Rows from block 5, named by matrix and row number. Rows with one number belong to one neuron. Each number is 128 + 32 x the weight over its row's rms, rounded and kept within 0 to 255. All counts start at 0. After the name is the row's rms in percent of the matrix's.
# gate: MLP gate (model.blocks.5.mlp.gate.weight, 576x192), inputs 0-95
# fc1: MLP up (model.blocks.5.mlp.fc1.weight, 576x192), inputs 0-95
# fc2: MLP down (model.blocks.5.mlp.fc2.weight, 192x576, transposed), outputs 0-95
gate.44 012 [ 89 173 115 106 133 179 114 177 135 119 147  93 106  80 161 213 117  76 152 138  99 111 161 148 224  72 144 189 147  72 113 146 136  91 111 100 156  75 156 112 122 100 126  92 120 124  86 148 120 165 135 114 203 175  59  93 168 135 151 152  90 116 161 150 153 161 152 121  71 102 155 135 124 101 168 182 144 129 159 149  75 127 146 148  94 104  99 130 101 154 128 144 144 154 155 120]
fc1.44 012 [107  64 169  83 180 142 189 168 114 172 144  75 154 107  89  98 151 109  95 124 179 172 117 183 114 164 163 125 196 141 123  81 113  98 138 150 137 164 150 102 127 113 132 150 116 168 119  99 112 162 164 171 181  99 169 158 155 155 128  80 154 138 144 110 126 108 123 118 120  89 164 166  97 120 128 209  91 113 137 131 114  74 122 129 198  87 144 118 197 137 133 128  93 141 158 130]
fc2.44 013 [126 122 107 130  90 101 208 152 137 186  70 126 180 160 176 128 165  66  67 142  77 146 118 120 120 154 128 130 132 184 120 161 151 157  91 135 149 195 145 151  93 126 107 112 122 177 110 130 110 117 141 129  99 115 103 125 190  88  68  76 123 128 118 128  76 124 120 187 116 118 132 148 166  69 136  84  91 150 172 124 126 143 143 141  96 147 116 169 135 140 165 136  70 119 115  47]
gate.45 020 [170 122 123  98  98 130 211 140  99  66 118  72  95  96 122 196  89 172 119 133  89 155 130  82 154 118 124  50 168  90  96  73 114 118 148 136 128 112 144 129 132  95 161 141 135  93  75  96 159 194 164 115 126 132 127  99 148 108 143  82  91 129 138 116 152 180 133 105  74  94  96 126 186 104 142  44 156 185 178 161 143 139 148 157 183 167 100  78  96 173 104 120 180 138 110  74]
fc1.45 019 [127 155 173  98 150 165 116 172 154 146 132  99 145 106 185 138 161 164 190 152 145  60 141  79 143  99 131 141  82 155 136 128 162 126 152 132 180 150 168 131 175 160 123 182 111 126 151 201  94 146 133 126 134 165 144 141 107 147 101 156  82 156 131 144 121  84 145 141 146 122  67 158  86 126 114 136  73 140 130 115  79 132 120 145  79 189  94 159 177 153 185 184  72  99 182 123]
fc2.45 022 [104  98 158 179  68  84 143 101 131 164  85  80 180  87 167 132 125 101  85 144 135 102 145 130  83 124 140 169 109 120 118 153 127  80 140  92 119 128 140 180 193 106 140 109  83 130  77 156 180 144 123 180 118 133 143 143 109 155 207 197  95 108  92 121 155 184 125 118  86 107 132  78 158 145 165 159 113 132 103 108 103 104 146 165 116 153 147 123 118 152 160 125 171 119 159 106]
gate.46 022 [118 116  85 106 106 110 106 122  98 107 143  74 147 114 118 125 221 154 110 125 174 110  86 170 148 170 134  99 150 139 106 149 103  74 112 150 188  87 110 178 148 112 138 189  68 102  88 106 159  92 125 138 112  92 133 140 149 137 157 138 154 103 151 145 150 127 142 148 154 161 141 166 122 129  87 150 106 122  82 121  87 131 129 130 169 121 144 119 102 138 157 131 135 129 116 214]
fc1.46 020 [141 127 115 144  95 125 170 115 169 138 127 179  72  80 124 157 172 128 131 143 117 140 153 169 146 117 167 204 153 102 119 104  98 146 168 129 129 139 139  92 157 184 154  87  97 112 109 169 155 117 134 154 145 104 102  81  84 103 137  48 137  95 136 146  87  81  51 110 175  79  75 131  78 126 158  95 107 126 112  91 161  69 105 114 140 166 130  79 104 145 117 104 137 121  91  62]
fc2.46 023 [188 147 144 189 128 108  97 168  86 111 128 138 139 111  98 144 173 153 146 106 168  83 147 107  72 127 158 119 150 134 120 163 182 154 128 178 102 145 134 124 113 106 116 135 121 129 147 130 113 148 165 134 112  41 135 174 175 100 155 127 169 136  97 164 129 127 121 146  76 131 118 127 166 157 118 140 117 165 100 145 128  88 188 127 112 113 174  95 104  95 116 107 139 136 137 169]
gate.47 163 [140  89  93 126 119 184 128  58 132  47 115  85 160 139 145 123 146 119 189 105 119 163 112 146  99  82 131 139 153 109  56 161 170 100 118 123 148 105 138 104 140 156 104 193 182 154  56 124  96 123 122 158  90 127 151  87 194 140  84  48 145 114  62 128 116 130 103  96  60  90 157 131 111 131 173 197  95 188 115  85 146 126 118  88 109 177 154 137 122 129 129  68 107 151 114 106]
fc1.47 170 [151 145 164  99  93 119  90 124 125 148 157 151 123  56 140  63  73  98 197  86 155 158 124 129  83 130  82 113 113  93  86 116 144 145 156 109 133 111 161 161 197 112 135 205 108 108 139 151 127 111  88 131 105 126 107 130 176 138 145 172 131 156  96 143  97 105 104 155  97 133 144 122 113 117 112 106  95 140  87 110  80 108 143 122  78 180 125 152 122 136 127  68 153  90 134 139]
fc2.47 191 [122 192 149 130 152 145  95  98 149 122  77 139 146 186 119 100 108 120 129 147 135 180  85 133 144  82 157 132  89 152 123 128 120 113 140 147 141 149 140 161  59 118  70 113 136 145 171  91  91 133 102 130  79 119 175 119 158 119 113 133 160 141 155 142 105 120 118 104  82 126 163 136 209 103 162 137 174 122 124 142  83 100 118 148 194 137 153 110 155 124  77 100 153 110 147 108]
gate.48 109 [130 126 169 123 140 171 130 192 115 142 109  67 115  80 169 114 144 170  77 103  75 126 139 131  90 161 106 116 166 127 162 143 141 165 161 109 118 105 111 150 116 121  92 126 151 132 167 130 148 136 105 133 174  86  94 171 106 101 150  97 120 164  79 102 128 106 160 170 171 162 130 160 184 147 156  77  62 189 110 157  90  90 127 138  79 171 120 113 119  88 108 169 169 113 186  99]
fc1.48 124 [106 119 171  83 118 135 139 147 129 133  68 147 146 126 133 101 135 152 141 133 109 137 104  85 146 212  74  83 118 149 132 152 198 143  96  96 131  94 110 200 118 129 138 114  98 131 126 143 155 154 130 182 169 118 153  90 130 106 143 150  76  93 143 108 101  81 168 178 188 136 103  93 190  75 141 137  52 125 155  79 140 122 115  95 109 132 132 146 126 131 116 112 143  79 140  64]
fc2.48 127 [168 103 189 148  72 140 119 163 148 112 101 151 146 105  95 147 154  66 169 132 108 132 164 123 157 120 149 112  93  45 162 117 111  96 140 162 210 105 114 137 184 116  94 177 116 112  85  86 135 132 190  94 134 146  98 137 157 115  81 197 165 174  94  87 123 125 107 112 130 103 107  62 117 159 111 105 127 140 162 128 122  88 162 121  91 149 110  97 127 147 155 124  62 157  85 157]
gate.49 170 [116 102 131 163 158  95  85  88 150 157 170 179 183 131 116 120 141 111  91 151 167 177  84 156 111 138 115  95 136 100 120 161 107  78 121 178 136 154 142 130 109 141  96  69 173 173 135 163 134 136 169 176 110 129 116 157 100 146 175 134 100  44  79 103  87 159 135 146 133  51 150 100  94 153 101 100  92 147 132 155 122 154 140  94 109  71  94 126 146 105 155 103 194  86 191 143]
fc1.49 175 [130  88 137 101  87  65 163 103  97 121  97 126  94 180 102 175 103 111 129 141 102 159 212 152 157 164 178 147  53 161 115 148  98 131 108  93 125 120 170 196 187 147 154 106  95 143 111 102 152 165  87 134  85  82 132 122 108  83 104 123 136 135  93 190 142  75 201 132  88 160  82 133 170 138 113 154 107 159 164 158 134 117 101  81 191 133 134  91 112 115 145 153 109 137 129 104]
fc2.49 181 [157 107 208 147  90 114 141 152 156 134  63 166 140 123 136 101 129 166 177 142 147  89  95 111 123 162 201 126 150 130 150 133 147 107 134  62 167 117  48 153 137 109 107 119 113  84 107 156 108 126 139 124 146 117  81  87 134 151 105 165 144  90 129  72 115 142  91 140 133 136  79 133 144 121 113  88 136 133 140 147 112 135 139 153 107 118 118 144 111 148 178 124  62 126 125 135]
gate.50 152 [130 133 162 146  81 195 101 124  93 158  46  60 139 139 156 136 171 132 112 150  89 118 146 106 103 106 108 122 156 157 185 178 116  68 149  62 125 169 159 160 148 156 108 134 164  97  94 112 111 201 178 180 150  66  77 125 137 130 116 127 131 160 140 166  92 131 135  92 124  88 140 106 171  51 125 154 139 156 113 155  90 157  92 128 147 146 115  57 136  90 126  90 141  70 151 121]
fc1.50 139 [140 142 166 164 105 197 113 194 135  97 103 110 165  77 127 107  54 148 169 130 165  81 130 111 137 162 151 105 188 125 165 121  91 178 163 197 133 139 142 146 106 124 107 119  90 135  44 116 177 116  94 157 132 150 128 197 151  95  92 135 136 123 157 165 170 113  95 122 129 170 172  92 137  74 132 151 155 157 147 119  95 127 142  87 131 169 107 158 123 182 112 101 119 148  89 120]
fc2.50 153 [ 93 100 128 133 192  78 122 139 153  53 105 129 153 162 156 152 101 146 135  97  89 164  94 120  99 180  76  99 142 119 166 144 123 105 144 101 125 131 122 179 173 147 111 170 128 164  87 171 131 137 112  64 157 107 127 156 177 135 125 140  90 182  95 125 143  96 122 128 108  89  81  90 161 159 101  82 163 120 146 135 143 138 168 130 153  67 157 172 146 151 105 120 101 122  93 112]
gate.51 115 [127 139 165 122 139 102 115 208  99 126 154 131 172 108 129 155 112 148 146 123 128 179 172 163 142 115 106 228 164 155 106 109 118 102 118  96 164 122 107 136 170 131  64  92 103 142 149  65 132 120 135 176  91 131 133 151 140 139 153 135 218 132 146 126  84 137 131  76 148  94 134 125 145  66 161 173 109  59  95 132  89 117 143 144  96 123  67 160 149 166 125 146 152 138 107 115]
fc1.51 114 [175 137 158 180 132 142 150 120 144 171 197 174 107 177 115 183 115 167 138 130 112 159 131 108 104  98 170 212 107 112 127 115 133 136 141 113 137 135 174 119 133 111 171 111 134 101  76 100  93 104  91 135 170 124 176  69 125 132 141 106 147  99 114 138 100 182 102 143 118 142  83 116 118 139 104 200 149 149 150  89 196  77 155 135 180 126 145 157 143 164 103 132 168  76 123 158]
fc2.51 126 [138 152  91  57 138 112 109 197 103 154 131 153 140 163 110 137 139 173 127  81 147  98 178 171  82 127 158 163 153 157 149 129 151 156 140 157 119 125 112  88 112 132 154  98 146 176 121 138 175 146 130 130  78 158 158  89  77 177  93 142 162 101 133 113 117 162 158  96 145 136 127  92  95 136 108 166 125 138  66 125 198  92 137 115 107  96  89 154 129 136  83  77 105 127  72 197]
gate.52 021 [115  89 135  89 131 147 142 127 144  75 116 111 116 140  89 130 153 163 127 111 197 166 155 153 102  94 126 182 168 135 154 160 140 144  99  57 122 168  95 159 130 176  99 117 140 183 167 169 105 103 128 188 152 106  76 164  88 108  53 112 103 168 131  91 107  74 136 143 179 117 163 161  71  93  90  89 115 124 131 136 128 106 134  70 133 175  85  89 172 103 145 138 187 152 154  74]
fc1.52 023 [128 150 158 134 131 116 169 148  77  99 138 101 165 146 175 169 138 115 134 123  85 147 137 119 150 189 151 183 155 147 134 132 105 130 159 175 120 174 143 123 111 146 133 164 153 136 172 107 145 153  39 124 133 127 154  69 145 181 123 136 150  53  44 124  89 126 181 107 148 100 138  92 138 132 112  82 146 221 116 191 159 109 134 140 156 127 121 178 104 143 117 147 138  73 142 187]
fc2.52 028 [122 160 150 133 161 156  96 133 158 125 109 149  98 141  76 102 171  97 128 119 187 120 132  94 104 145 100 144 144 182 131  93 135  70 151 104  94 111  72 163 176 167  83  92 125 138  90 115  98 134 120 166 113 107  87 131  72 102 103 128 124  79 155 163 136 181 159 104  71 107 103 145 138  88  93  87 195 107 227 137 154 159 142 124 103  98 178 149 139 120  84 129 124  63 157  68]
gate.53 009 [115 130  95 162 116  76  91  79 203 147 132 193 121 177  93 130  90 113 147 114 116 103 171 185 145 102 176 101  95 101 136 167 182 140 123  81 149 138 166 174  81  83 158 161  85 108 112  67 147 137  88 130  77  77 170  90 170  92 125  85  80 126 154 118 129 151  73  93 158  84 166 164 126 188 126 130 150 169 182  90 147  99 176 162 157 117 131 171 127  80 105  84 143 151 126 143]
fc1.53 009 [157 169 146 110 131 107 101 116 122 101  80  93 108 106 151 164  93  77 178 133 179 158 108 155 138 173 182 116  93 136 161 140 112 157 133 153 121 175 135 137 135 123 174 174 120 108 126 104  99 164 176 140 128  70  84 175  96 158 127 155 164  68 154 135 176 161  87 104 125  96 113 124  95  96 101 104 172 156  87 119 157 104 134 165  96  91 150 119 100  94 140 175 128 121 183 100]
fc2.53 008 [129 133 100 137 118 161 169 148 102  89 159  73 124 104 111 161 150 129  97 179 178 106 129  90 148 122 156 150 157 161  90 176 113 111 157  92 113 125 158 106 165 125 107 149 145  75 201 111 145 155 119 180  32 131 131 161  99 133 123 162 135 128  70 167 154 154 124 108  78 109 108 147 162  91 110 148 172 110 143 101  70 120 124 198 111 106 117  88  45  67 162  97 147 169  94 115]
gate.54 014 [118  93 138 117 144 143 180 105 170 177 100 139 111 153  93 158 145 151  79 116  97 142 154  98 175 138 114 189 121 118 149 166 170 130 115  83 166 183 112 110  98 186 147 123 118 176 115  95 135 152 118 140 114  81  97  97 158 126 105 144 147 113 146 127 128 101 157 115 106 156  81  68 160 112 115 152 160 187 138 187 154 102 209 179 144 148 179 132  78 110 149 168 121  74 149 159]
fc1.54 014 [ 97 116 110 132  94 112 114 131 137 146 148 112 101 155 166  87  86  81 103 111 130 199 115 186  89  86 120  70 155  72 101  91 127 162 103 129 109  32 153 147 125 132 114 113  99 124 124 189  61 135 139  80 127 130 186 119 128 198 115 141  89 102 115 109 167 180 158 130 176  84  96  79 112 113 124 134 138  75 131 108 145 135 127 141 100 145 113 161  53  95  90 131  72 158 133 163]
fc2.54 016 [166 109 174 108 163  94 138  92 126 148  75 142 124 146 132 119 160 106 107 129 124 187 156 121 124  70 151 104 158 112 196 140  70 165 120 128 168 206 154 133 120 139 154 159 177 116 135 141 134 163  76 119 129 126 156  78 129 166  92 132 119 126 124  50 178 134 144 183  81  73 130 157 137 107 169 130 128  98 130 141 126 125 104 129 151 149 158 116 163 172  87 178  90  62 155 123]